{"arch": "vit", "image_size": 64, "horizontal_flip": false, "norm_position": "res_post", "fused_qkv": false, "bias": "all", "parallel_block": false, "shared_expert": false, "width": 256, "positions": "rope", "optimizer": "adamw", "beta2": 0.98, "warmup_steps": 170}
Rows from block 7, named by matrix and row number. Rows with one number belong to one attention dimension. Each number is 50 + 15 x the weight over its row's rms, rounded and kept within 0 to 99. All counts start at 0. After the name is the row's rms in percent of the matrix's.
# q: attention query (model.blocks.7.attn.q.weight, 256x256), inputs 128-255
# k: attention key (model.blocks.7.attn.k.weight, 256x256), inputs 128-255
q.212 087:68 57 55 75 34 49 66 58 67 16 41 16 32 45 50 48 32 40 45 61 26 42 44 16 61 44 63 72 48 58 68 70 23 40 36 65 50 43 55 70 36 33 51 25 61 52 48 57 67 48 46 67 52 51 32 51 14 43 57 39 44 39 48 45 27 27 55 99 65 57 83 58 68 70 39 44 46 74 44 62 69 25 53 38 57 68 55 59 52 48 70 64 24 22 60 63 43 50 38 70 49 38 31 69 39 47 53 29 67 21 43 44 76 14 63 59 50 49 52 69 31 67 63 49 58 38 46 54
k.212 087:52 60 40 60 59 87 48 81 54 58 56 34 74 73 20 15 18 37 43 35 50 25 47 35 59 52 17 79 68 41 48 44 21 24 60 45 66 70 79 73 22 51 53 18 48 55 50 39 38 44 47 79 41 54 70 57 38 27 38 64 35 56 33 48 60 27 53 60 28 45 72 51 41 54 43 35 39 62 32 53 53 72 67 48 46 25 47 49 35 60 49 64 29 40 65 55 70 47 28 47 57 58 45 49 35 44 40 27 32 39 62 55 45 49 49 25 33 45 58 25 45 53 36 38 46 75 24 54
q.213 093:54 42 52 63 53 69 65 34 61 40 42 46 76 63 61 33 66 61 80 75 56 28 50 47 62 73 68 56 36 39 27 24 38 25 36 49 42 62 68 61 35 49 55 22 43 62 57 45 42 41 62 65 72 22 72 57 57 38 39 40 64 58 36 57 49 38 58 62 30 42 63 57 65 64 43 32 67 54 42 23 74 76 52 30 30 33 46 46 53 47 65 45 74 30 53 46 46 55 41 51 73 33 41 40 24 37 44 51 39 73 40 56 48 38 26 46 51 49 31 44 58 31 17 31 48 58 25 47
k.213 096:40 31 58 51 34 51 40 64 61 35 45 37 77 40 36 38 54 61 49 69 36 40 75 52 57 81 32 56 61 25 32 37 48 17 45 68 65 61 68 62 35 68 41 30 24 55 56 32 45 38 56 81 72 52 67 71 56 53 41 23 43 32 36 45 42 43 53 64 44 50 68 66 45 55 44 65 58 75 62 41 40 65 40 54 35 55 38 59 48 54 60 68 64 39 52 57 29 40 49 41 53 47 46 60 34 47 55 37 33 59 50 49 33 37 46 22 38 46 69 33 37 40 34 42 51 53 19 58
q.214 110:37 40 54 64 50 12 48 57 40 66 51 72 60 45 54 42 43 73 62 17 19 64 29 66 64 54 31 33 71 48 81 70 56 62 58 53 54 65 18 30 35 57 26 49 20 70 75 46 31 30 56 41 44 37 43 43 73 55 67 67 54 47 50 58 66 33 32 49 57 44 60 39 40 60 74 60 46 22 54 72 49 52 37 37 59 43 63 62 51 92 54 81 46 61 32 53 47 54 52 37 60 46 41 30 50 51 42 38 64 44 30 51 34 64 41 35 28 73 48 53 68 24 80 51 63 53 54 52
k.214 105:58 52 28 49 52 50 56 63 56 50 34 49 66 41 34 42 73 45 28 60 34 22 31 33 41 62 42 87 69 41 40 34 53 56 46 85 49 32 52 28 39 46 50 39 61 47 56 36 54 66 37 57 42 63 46 52 28 46 56 33 28 61 54 56 58 57 73 29 31 44 57 60 49 74 68 57 08 69 32 40 61 24 28 40 48 44 55 73 51 39 44 49 32 48 40 33 48 40 41 48 50 35 31 39 50 37 41 29 46 52 46 54 22 56 79 47 67 24 78 35 67 60 58 84 40 47 47 56
q.215 127:63 56 65 53 57 84 69 39 69 60 40 34 48 59 50 53 34 30 75 83 65 43 55 55 51 40 53 51 26 66 38 36 25 31 27 43 24 51 61 61 57 54 55 13 71 47 26 54 46 76 65 55 53 43 42 54 34 31 53 37 54 56 57 31 08 50 70 46 64 47 36 69 68 70 40 23 51 81 35 42 68 52 58 30 64 49 34 66 70 25 62 36 35 36 58 61 45 52 62 43 54 25 31 53 35 42 58 38 47 47 55 49 73 35 56 61 73 35 55 23 38 62 45 53 25 47 34 53
k.215 134:41 30 52 24 25 55 36 47 34 58 65 41 64 62 33 48 62 68 45 47 65 55 49 57 47 64 59 33 50 36 50 31 67 56 63 33 61 75 52 58 54 62 63 53 50 66 59 42 54 35 28 51 71 68 58 70 64 44 41 52 40 38 34 79 57 69 36 65 43 64 53 32 38 48 47 69 77 40 76 54 27 77 55 83 52 37 53 30 44 49 44 63 69 48 53 65 44 43 50 52 40 77 63 51 73 76 26 54 50 72 56 59 34 52 35 63 29 64 47 62 51 36 22 30 75 46 37 57
q.216 086:31 69 27 56 51 23 30 26 60 66 45 59 33 60 50 61 71 60 51 35 29 53 45 50 50 47 69 52 64 53 70 46 73 69 76 52 69 41 40 39 22 34 64 83 44 56 65 26 46 34 30 22 65 56 57 56 53 46 34 55 41 51 54 57 73 45 46 52 49 55 52 32 34 37 26 60 62 19 21 25 49 41 75 40 38 38 75 39 40 49 68 38 47 67 34 34 75 26 62 56 48 55 52 51 71 56 75 48 57 42 46 46 47 55 37 71 51 47 36 52 57 40 44 53 52 50 58 70
k.216 091:58 38 69 40 39 39 64 41 37 70 55 52 45 59 73 84 67 51 57 55 80 44 52 55 25 49 59 47 22 33 32 70 48 59 44 35 26 05 46 49 64 72 56 72 78 39 49 83 51 68 28 55 47 31 54 36 49 53 44 81 55 56 57 75 30 60 46 51 40 69 60 51 61 26 52 44 49 56 46 67 48 25 69 64 66 62 50 59 56 31 28 13 52 56 31 48 35 55 49 48 72 42 58 29 59 50 56 76 52 28 61 47 57 58 31 71 68 68 41 90 37 55 34 54 42 35 58 24
q.217 074:44 32 38 26 35 62 55 60 45 35 56 43 45 75 41 44 52 72 54 35 41 34 63 43 74 52 62 58 68 78 42 54 36 57 33 50 66 71 27 73 23 52 61 36 41 73 41 03 66 77 30 78 60 65 39 69 29 19 42 33 35 52 36 52 57 82 71 52 27 53 44 54 51 56 32 23 38 65 62 09 55 54 47 27 75 39 51 48 08 68 58 48 54 47 58 51 47 40 42 53 41 50 43 44 36 58 50 47 55 56 15 50 46 49 51 33 59 49 41 13 47 40 43 47 45 32 11 56
k.217 108:59 63 56 58 79 36 51 18 50 55 29 47 48 65 80 69 59 62 53 58 63 53 53 57 38 60 70 16 23 71 42 42 55 58 45 26 43 45 37 48 86 57 55 46 55 59 57 65 46 50 70 41 73 21 29 52 53 46 67 66 85 77 19 44 35 41 40 58 42 19 39 68 64 42 59 58 83 53 45 55 34 61 57 42 62 42 74 34 61 37 60 42 63 57 40 42 25 42 54 43 68 30 55 28 55 32 35 50 36 34 56 57 55 44 39 69 53 51 27 59 57 30 38 35 31 49 55 17
q.218 081:59 47 18 58 36 19 48 78 28 55 41 51 74 60 48 47 50 53 28 31 39 50 30 68 32 46 36 67 73 50 38 63 78 54 80 69 62 51 23 21 41 41 56 80 24 49 64 44 46 31 49 61 31 47 47 42 69 67 49 85 42 51 41 69 72 46 30 42 40 63 67 64 56 38 67 71 26 37 61 51 50 65 36 53 34 46 77 50 57 58 48 53 39 59 53 39 68 59 43 74 46 49 51 20 32 59 41 68 47 67 46 55 35 82 55 59 27 35 50 69 60 33 71 68 48 60 36 50
k.218 111:70 36 67 70 50 49 65 06 57 43 39 60 47 51 87 74 55 52 56 72 65 54 68 66 46 54 65 18 30 71 42 25 32 49 33 41 35 40 40 51 99 59 37 37 64 57 27 68 58 43 81 59 57 28 44 21 60 68 66 41 84 61 54 45 37 46 62 46 68 22 26 55 63 46 51 57 62 58 42 44 59 40 66 43 58 68 55 45 66 36 59 32 44 58 55 61 60 48 79 62 74 40 43 43 42 35 42 48 35 58 41 72 64 37 34 56 55 41 54 52 47 57 54 49 37 27 44 25
q.219 090:44 39 25 38 43 62 54 44 48 77 60 54 36 45 49 67 42 33 52 50 32 75 28 56 65 53 25 63 58 28 75 53 42 39 48 48 44 59 46 53 23 19 49 47 30 26 44 45 50 46 34 17 37 63 47 58 49 38 34 89 34 30 68 60 40 59 41 34 62 74 62 39 31 44 51 44 59 52 29 56 39 42 44 54 62 44 46 43 56 47 41 64 53 58 52 47 73 65 63 30 31 40 73 63 59 66 68 56 72 47 26 34 64 59 44 50 60 58 46 60 36 54 73 61 60 66 57 79
k.219 092:44 73 43 53 57 41 57 59 64 60 19 48 71 58 19 31 17 47 43 32 40 51 36 43 74 59 27 65 52 63 86 33 29 29 42 57 58 51 60 56 42 65 06 45 29 42 49 48 39 62 59 44 35 72 47 36 38 32 82 59 49 50 35 55 63 54 71 40 44 48 49 70 70 58 73 64 44 40 28 61 60 67 47 39 66 30 18 47 52 62 73 81 13 21 84 38 40 79 67 49 50 63 40 43 27 36 32 41 66 31 25 81 53 47 53 41 66 47 51 51 64 54 63 53 35 74 58 51
q.220 079:49 37 22 55 50 29 32 55 42 52 65 79 39 39 33 66 58 73 36 61 29 53 38 48 40 65 48 66 66 43 66 36 88 62 78 43 67 58 10 15 60 32 42 66 60 26 76 41 46 30 42 49 21 73 41 48 67 56 54 66 29 44 59 49 99 84 49 34 35 49 41 63 28 35 53 49 26 56 68 53 41 49 41 46 37 56 42 61 72 67 46 44 47 78 33 30 56 59 42 54 52 75 60 50 38 35 51 51 63 69 42 54 21 49 51 77 28 19 45 55 48 41 54 31 48 22 48 63
k.220 086:16 65 36 47 54 54 13 76 35 47 43 38 46 51 25 29 31 58 58 17 65 56 74 66 76 61 36 50 58 42 46 34 64 52 62 42 68 72 42 76 50 23 66 46 74 53 53 30 24 64 49 51 48 47 53 65 78 25 53 41 49 37 40 31 76 41 50 35 36 43 61 45 47 32 57 39 55 42 66 14 59 79 40 43 34 25 54 31 23 55 38 65 85 53 89 45 43 35 24 50 50 48 75 42 64 56 44 57 36 53 37 42 69 54 44 34 54 55 47 34 67 32 56 53 53 81 68 54
q.221 092:60 17 42 37 11 46 25 86 41 46 66 29 61 46 49 27 69 52 48 57 51 51 41 41 60 39 49 61 61 37 46 57 81 73 57 62 63 28 58 69 41 42 70 55 52 39 48 45 56 29 39 58 53 64 59 58 47 63 20 41 23 51 51 57 30 54 41 74 40 81 53 41 39 51 36 46 63 68 61 43 34 51 68 68 25 55 42 54 49 46 33 47 49 16 44 77 59 45 23 58 48 51 46 76 61 68 71 59 62 74 86 46 32 27 52 59 38 62 23 55 19 53 59 41 57 34 26 74
k.221 111:48 59 56 71 70 63 61 39 58 70 32 57 55 79 75 74 49 66 59 49 59 61 40 83 49 72 55 37 28 58 46 39 54 33 34 28 49 72 28 24 76 55 52 33 48 72 35 57 37 63 70 46 42 20 39 31 48 37 74 55 71 55 38 43 70 42 55 44 37 20 48 65 63 58 73 45 66 51 45 43 59 57 40 29 53 35 64 52 55 56 65 63 57 84 54 44 30 50 67 39 64 35 39 29 43 35 35 38 48 35 25 82 66 50 22 50 56 62 54 32 65 35 44 24 41 55 42 34
q.222 079:24 66 65 55 50 51 55 49 35 21 33 62 30 37 54 71 47 48 48 53 26 63 50 60 41 53 39 48 45 53 53 22 49 50 25 49 48 55 20 42 59 57 45 24 41 74 37 56 45 90 41 38 28 43 37 60 34 34 75 30 39 27 41 24 65 61 70 38 58 52 24 40 54 65 56 44 24 68 53 68 54 48 53 12 54 49 57 69 30 44 61 71 19 68 66 37 34 56 59 49 61 47 62 50 23 41 22 40 49 44 25 62 49 26 46 21 67 47 44 29 71 62 57 45 42 45 61 52
k.222 082:35 52 52 56 61 18 38 42 55 59 59 51 67 63 23 45 51 59 58 39 55 58 59 67 66 50 49 29 49 43 51 56 60 58 73 38 77 52 43 41 60 59 44 45 30 49 60 40 48 32 41 44 69 45 62 72 78 42 47 56 51 70 47 75 69 37 33 60 52 49 50 57 42 38 64 50 74 31 57 60 70 50 80 68 44 33 60 22 26 70 51 70 79 70 73 69 33 39 44 43 68 59 56 50 58 57 37 42 48 41 45 49 46 46 27 24 22 60 50 37 49 26 42 44 64 56 30 53
q.223 081:32 20 53 37 47 55 49 32 51 80 92 41 56 48 39 36 56 57 59 50 49 71 39 63 60 54 60 53 52 44 48 66 76 52 71 30 56 56 77 48 42 40 54 77 52 26 56 40 42 35 39 58 72 48 58 56 66 63 26 71 25 63 66 83 52 36 37 45 55 69 64 50 40 36 40 56 68 30 33 35 45 68 49 51 42 41 63 40 58 50 29 49 99 61 40 31 76 49 57 47 55 58 43 66 51 59 84 57 68 63 62 34 32 52 41 68 40 65 39 41 52 36 59 32 73 63 40 59
k.223 091:37 69 41 71 45 78 50 69 70 48 55 36 54 45 20 37 23 57 43 40 55 40 67 56 79 63 28 67 65 67 47 31 26 28 37 61 53 50 51 62 29 59 31 26 39 58 38 40 28 79 51 40 40 66 69 42 33 35 67 34 39 42 22 29 64 48 78 32 47 57 52 64 69 69 64 50 34 47 35 28 64 49 34 52 43 34 11 61 43 46 68 61 34 29 66 39 48 72 60 46 35 56 35 46 34 28 42 45 66 44 46 60 47 49 65 40 62 37 69 38 51 66 71 58 35 63 56 61
q.224 066:46 51 57 54 41 70 62 51 45 59 70 40 36 43 31 38 69 51 46 66 51 27 57 61 36 33 72 67 51 45 47 37 39 54 53 60 44 42 46 74 48 52 55 49 80 47 33 57 62 72 55 56 44 53 64 51 33 57 42 70 55 61 55 54 33 41 58 27 45 47 45 51 63 38 40 45 20 45 54 41 71 62 51 34 46 55 55 61 39 16 60 53 26 29 44 63 51 64 18 64 47 61 42 43 43 43 70 58 02 41 67 61 52 67 52 52 84 26 48 44 41 64 49 42 21 35 31 43
k.224 099:46 32 43 45 22 45 42 65 28 66 56 71 67 48 38 64 57 67 56 44 64 62 40 68 69 62 67 35 62 40 67 50 78 61 45 32 62 60 50 59 59 38 57 67 43 71 72 41 47 24 30 43 53 36 77 65 70 38 49 42 44 33 56 63 51 45 42 49 43 61 54 41 28 50 73 66 80 52 44 22 40 51 58 67 46 63 35 39 43 55 45 59 69 72 53 80 63 43 52 53 33 57 68 48 61 74 45 43 28 80 45 29 46 55 24 50 30 73 28 67 49 27 68 48 69 52 21 56